{
  "crop_scale_min": 1,
  "lr": 0.0039,
  "momentum": 0.95,
  "adamw_lr_other_params": 0.0021,
  "adamw_weight_decay_other_params": 0.01
}
Rows from block 10 of a small CTC image transcriber, named by matrix and row number. Rows with one number belong to one channel. Each number is 128 + 24 x the weight over its row's rms, rounded and kept within 0 to 255. All counts start at 0. Numbers have three digits each.
After each channel's rows are labels from the 100 images, of 14976, where the channel reaches its highest value: "strongest on" is what is common among them; "lies over" is the class under the peak. Only what is clearly more common there than usual is listed. The data: short English words printed on busy colour backdrops. In brackets: how many of the 100.
# convs1: first pointwise conv (model.blocks.10.convs.1.weight, 512x512x1x1), inputs 342-511
# convs3: second pointwise conv (model.blocks.10.convs.3.weight, 512x512x1x1, transposed), outputs 342-511

convs1.4:136152138189155116144127113115096132146113134125119080121151124119080123108104126147165107117126147112109128108115120132118141104100134154100139126133090126142106132097142045135132125093140125095139134149138152136130188106157135159104159120118075134138068114144170129149118128163084110164133124128121124174082125141097074151147155102136138120137118116148123080142095112200144104140108103148126153148061013111146131107116119141129106098098115110131127143145091159125104126120117119103105105106123155140125141104
convs3.4:137138130146116128123112122091133127094123089119109115116189156145158099144113142068137098106122110152114107136090118143127113139138112129130103154118159123132094116130130088159118127078129110138143157114144109134119114115161099121132108105136130147122098119124161156146145143127100145099132175158120122107109112103165119122146102113129131166100132115096129125125128141099144125130137115111163159129145128112138111171133150120112089094134155135117106129092109131100101103101087130121136133170102115134114121137
strongest on: the letter m (100); the letter p (67); the letter u (32); the letter j (31)
lies over: letter m (29)

convs1.213:106159113127115161149144091128129131120139120094139114113146126105104172126135092124152124146103158141113146116119126100119130147118135133117131121169107203121138127172124157085143102091102123141131169130165122149124140170129138157119073115121118082089122171109162107126131118128106132077151156099132126110117109155135132135087098136097117143148149142108105126095101137159156132122093092096116123078120160138110125098114130109126129151164107169148091140099155115099116101155137129158101140146136143153120138161
convs3.213:128088175128132127156029124111113144126125100091131166126102134141144118154129150131161093089111145142168125152131153124116166107120118109127157131080155109095121146121124153121113121109137146091129156113119121142089090147155094135123130155081122128123150107137106088125122112142159089071098067159144095089108149108156161112149140126152103140131137119121100121069110154111102125114161091136105119139101118180128100133136078136162138151023151137119097141091113059146120109118131135110130145134091083142157130166
strongest on: the letter g (100); the letter e (64)
lies over: letter g (35)

convs1.310:103089149110136133192107112142128128129134098095164151142115104151146134115130115170152131124117132162145111127100152140148118117146125132140092150088154145125120114130128115123147113071148149115130129166178138135169074045131102098141104109131177103090153156157158104149118122138119106113107117095095131122105150095153147094112118101128105124105091130116160144110148117120094120113127093165104120169117145143141100115162103116143099122081157100103092140159128141079130135155122129119105174176115111158136134143
convs3.310:093138141137156149121110152128127137108094090157130136166135128148179136138115133133081154122118131160131102101120113163073079138085137119143158136151098079121163101128133154124110106112112102130157131086165101093131126079139143143145135140151131096117135113134112128132112107127125116155145089132130163074109094112160096147129153104124108126149183113081092128150130149136116154198118101149127097148123098120111103114119116114141166085146171116114173150120137127140109073126110128131120175092108148148166163100
strongest on: the letter t (91)
lies over: letter t (37)

convs1.237:095095139135128134124137127162122126113109149097161091094141141148112146101098098112146141110135148091103125140118136133142128141146125143130130123082120129137148120104124127166125129076102142143129145137089135137133200150083121099168148075128108135141098134097144142135119137161122071121148127107119124158131114116113127166097129134129125115145129111128134121147140132119149157115101080136151111156130138122135139098167103111144190116118128129132143097095111163105119132161100138105146137161125106106144117140
convs3.237:124139159177131195162140162149155149151128129119100108123151145117102121150151127069104144107182126095130130133095115139119143118117161115118136147070157158152120125109171084111110115100151110162139087179165116175130129167116161164159126183157154131164173148179134126128158141134129153115144116163182148172149111155066134139145141112124028130142119148136148137083120124139116114090079137118061143120155135140135158108169165090115158121124069121147109150140107138113121132114132137111102154165083134153157188126
strongest on: the letter t (100); the letter n (45); the letter h (30)
lies over: letter t (35)

convs1.483:124130159101109144096122134133157111131125146195122110103159148169129111114121096105147070133142142135158115130127159106068106095162152133136164137110119145101148145167140150131141151104135157100147141157137139097195134166123112118132130115154188139115129154121107108111135132071098112123130138129112140088113097126129129115150124137134161147107159141151105144110130111149155158149164124147112147151093136080088136107151118161111119141116115192129113191150157131114141135145124122170152149131163110153137146147
convs3.483:166136150136146143127154092140160160119148139110114134152174120167127119141157129113110075098096100077127092160155153141128113121126147124150150108139173142104151126150151141117114138121139096156117102150144131122108080129181100094156103099136085135076174110097092151137154126160078116116190116110121105153098138095133126073148153141152151119137125153115106162133119082107158131159122119128129110125105178117142157127088130138126121121122141120115127110124159103118147131110113098088147131106110091125125083128
strongest on: the letter e (96); the letter n (60)
lies over: letter e (30)

convs1.195:123129095135121117100136123114114112097103132108132109150143107171133097114121125147133130110136101136132114166157124139144121151077143158102124096104118119135136152129112099133145200120130131117110130110128110075124130125156133172105200147155086118110113125136103114071102122130146103125151186163140137135132135144148141117062150108155102145128109142081099119113180148098135145095117108182168113150107117117151159161099136121120100126105143120153138155138135119119161133129148150127181143149109099174105157109
convs3.195:124131117114115132128109120115141145137098130171113138182103128121089113129147111207129119092176136145077071156172101134116138126131156135127180124126108101090175136145116151099155159102125122103135138093136116185128124139162105135143158138139122120129132118116151125110137118121127110119122132171147152150151127139129127118147165093126157111103148133088106162163118112124176116134113113110148147133129130130141110123122119129140101111144141114132189137121154140126148150061113141113137126113124147159168120160
strongest on: the letter t (100); the letter e (60); the letter s (48)
lies over: letter t (70)

convs1.50:101134120132140174143129099084123114185144151126044122153134150145076103130144102113135110129150118106113131107107144146113190117136111133146140113105083113130170133104132122150127160081142122142137123116143133087130140125108131174121138124150123129097097143131135130126134111121128081132127123125155110153189143146142128135133138137117120139132174122116135156132107102114138122079124127142147141164116000123127135120168138113119161126132122116123151151115138125134149137149128134127117128114157133124121153117
convs3.50:158136116123146140118124181094118121104143130157121135148126127131114112099189159058136139177135137129139156165120096153107088113129148138006133143121156133078077127151152100152139129109158137109113119138144125145130135124120134119145127110136146118128120131111162073104157153159155166141158129121129116142116138141103169149151144145093184117179140170150146127124148141147137160154130148148161130159127121152146162146148153151133141124136127122148149152114126113142108118119144128110132128155130134145093122107
strongest on: the letter m (100); capitals (62)
lies over: letter m (25)

convs1.290:183118124121156093139131084135094146152129159166142148126112131112168161121142157128148097122060098104110137148160112102128077131144148159082142173148109140159134127119144097108116105121232160128110120105152106111168132150112141086142115149138149157133109142172134131159144179147154088149109114143149147149074135114108121128126114120145133090149131091106120140128133104107100138108132106163131142132146183130126152096101110130121110139131152108130126125126121164070098124137174117092136137109180135143095128127
convs3.290:139163162146113101153152110098113125183128106133103158109121092092145148116155155108111158074170105181146103131136121147127113136147118122135115116130120115111133136110149120114108121128123077160132098104148101156150106084106117187098143155158138099117130125154099123132143108187117102111124106115107154143112125144133144156093124128126109133141130141114141119124156165137132107116131128086100132125137165174132112097100114107142148110097138111178140144099129132131153147110142125140129131103164104109129118159
strongest on: the letter t (84); small letters (61); the letter f (54); word: left (27)
lies over: letter t (30)

convs1.381:111084113116120138143115088133106137102141132105139119152131108108127113158135136114130111096136147142175153093164130100138114148154167096123124126125104129134119136090128112108127105138111115129121148114132169120151111121152101184141140154165110128140150119103079114124133121101155129073135196150144133107110167154154148096063105137150103143174060140132116128141166111123115131151130109091120096145148142108107173162165135164173170077142130098098123159099157141143126154127128094156083103139136090117106120120
convs3.381:125147133151136132140107149131127100146086103054139122137169117134128145164141066119114096148152146110118128125112172102114127119148154137093145142141140166112132116122135154112145103137105105135118142123096157129103160139144142132111146148129091149136056113105110157140123147124128120148108146088096151119154155119145164111132133142081148121136157107149104125124083163148134107133144099090131171161140156137083123155109140158095103158167107146144156148110142142155138118172122152118125114117109114087159140118
strongest on: the letter e (100); the letter b (29)
lies over: letter e (35)

convs1.469:162117133171169143146136134132114133101113129122149139128135110127133133089126110113136089129137081039132123151127133102114095157129147135124102126124147121142113104079131125133105128045054127100158152169155141168150132069084115148135118143157100134134095108123095124136101124129115104126107139102149152148075112089145134107119112113134128165132120112156124128090099104133143141132091115115106113134135187145116124142065139132142119140124142115135116126104122158116137120150116120099097111153125127111107106153
convs3.469:129081167131118148098146129139155105117139102072130154136137155133132124083125141161120150103204144108110137125075140105135143139168225144152164160126123169171132152133137157172086120154137155144123114130142135106091114168135109152132129163106139128116103100099106151136132079130170136095159103170130146157183136105129119125119105110150133106148180106138116139112074140125163077135125138128081100105146105162112119120137119096140138122134146100126137141157120155145142115141124129140100135135121146141137168137
strongest on: the letter t (82); the letter e (76); the letter s (42); the letter f (41)
lies over: letter t (26)

convs1.436:169074115121148149165080205149152142123140137130181138141163123131088099112129107113116143153146130066104119130141125156143125088112070151120098130110159144117119107121143110138136110093072141137155124126079133128163106088112160093134147124123153163150163118147162072133158164099133094135130165083121102121146150125064104141103127116127131150116124184103128122125147101117136153131152123140159091102107098151120114124151116156113143154110166099156154133148190134125158098141129137118104135147125119154109127144
convs3.436:117113092151196112139112121138128151110117103111173100128093142138129150119135141147147162154078155118162137167102094109163133120163134113097151127163123132109089101129107133115092112122107125135127126142123142174177139120145157083133132162105114095090093155113146065135069103101099122087130156096108128102147099093117086091184116128127160094077122121112110137131157139113128178108164119099112095136115096147148119119121147128139130114111134111137123117093127131147114113130122146124165121123127150150148154105
strongest on: the letter t (66); the letter r (52)
lies over: letter t (37)

convs1.6:100138128153146202106115163124134135088136136097150138098194183149132120124149122141153126117129078146162146132136100128109117104124093124087106116149113117158120108122139119150142111079152108110163175092119119124103123133171124136094122141124154141122146178117100109157110130149162114113146117110118105155161153111107164134140126145107116138126113123112134152101119132111149132127127125113110109153130129117072112142117121090147104180130095102138112162136112158061148076124105110145111122125144194139129157060
convs3.6:136115133120098105106075176163136140102174143137109099135160147137110139118130143140138097132163125141130137109161121117100156146147149124142146106119105165124110134100117129144089111109162111136144153137112141137157097149185111139153083124116154174127153130132107133162130136100129126107155081097145154118104121112082145122123203109125129126176134076129085154129150122128138139130145170154093139125170094107139152132162130116118141120129102223190164196136108116155118094139146131116081095132114111141133130158
strongest on: the letter e (100); the letter v (95); word: oven (30); the letter w (29)
lies over: letter e (25)

convs1.293:155173122134135092150102113098148170204151128168144122151141098118143118117098155127131118134157108094112111153138125150156154132178191080158118145156138159138124115162115163088152092149178094128121151160131147153113155124100112119116145149113121117101138128127127106117155139110127084122121130139064140102130083103137135115110136179138128160094134109144168111110132121129166159134159132108138228139147170128134127088144151126118115131131113122127167098147118156124081140106166131160151157126119106160135121058
convs3.293:148146098109106136080129114130153156111118118125106113177153133122156092132101122116124135137130125125123109125095146109142109130124115102141148131120136133147153141131141126122129123112111158135128143147124153140156104125105103096161141153124123137099174137125112130142104105062167121128117117121110156122126143112118124149140113113101164117164159154098150129133136109115124125120124118133162099130135089120152130125133190104133131113112115109117174093142078140158101067125135145157135110112083128150123156104
strongest on: the letter e (79); the letter v (67); the letter o (64); the letter n (57)
lies over: letter v (32)

convs1.437:129150121129091128106142136118093116125162184098117146129161149135126122109132161094150124125141111191152131124119128141018156163078122176149151122168146127143106128156126138105141136119132099133115142135081140113122142172236108122065176110153143134138089122123116115123150144156174093149104159115108138104142124148148108106139123156110131143128102120125126125132152112107118104104143179122146123169131105110080136123155129139117164118140149139139121141133137166099115132135097143198103122185116134098108156109
convs3.437:102138146119127109115120083101165104118116123110093113121130134111109149117163135168110094117150109102136139136099113133140147133091120104145101150142123095129109125123153106178147119136127174133132145145120130173143127142114143139170138092131106135116147155143095161140150128171137159110130070101134110164144163120097152128100105108123154122120149128132125129122121120128156111109160084185115136110139145130109159122113100075110080103094135088065104061114117122111082108079121095114200078094099110119079156019
strongest on: the letter e (100); the letter v (27)
lies over: letter e (29)

convs1.28:119157109134124132134120129112125127145145160118095056122101105128106139172105123166122159146137110141118118148113125146094096188137119146087144134077097114133117125130113153156113145135135136127142111159142090090148145112181125112166114099132126141115103125132098117107112161154111139102120130119118134174139090118094126127145142155098133158112155142159118143149145144113139137150185143135113112108130152171118089096111165141102099164122137196141114160143118165147121123127126134073122153130113129143078163132
convs3.28:137114123135105129127154142130127089104159109134127146170143143185131118154089098100163144105131111129126147117113079169124128125135132134154086130115104129164156121099110116149114142136152153158121100138110127147102113127120143104160125137129146132130158089127177163136134116085153128108110122096136157141155091149150123135115109118117131134106125083121106151121124096173123135135126129130103146111144094110118089128087178091152108151104127131142065134139134147167185147124106119111151098116095132132141101099
strongest on: the letter t (97); the letter h (51); the letter n (45)
lies over: letter t (32)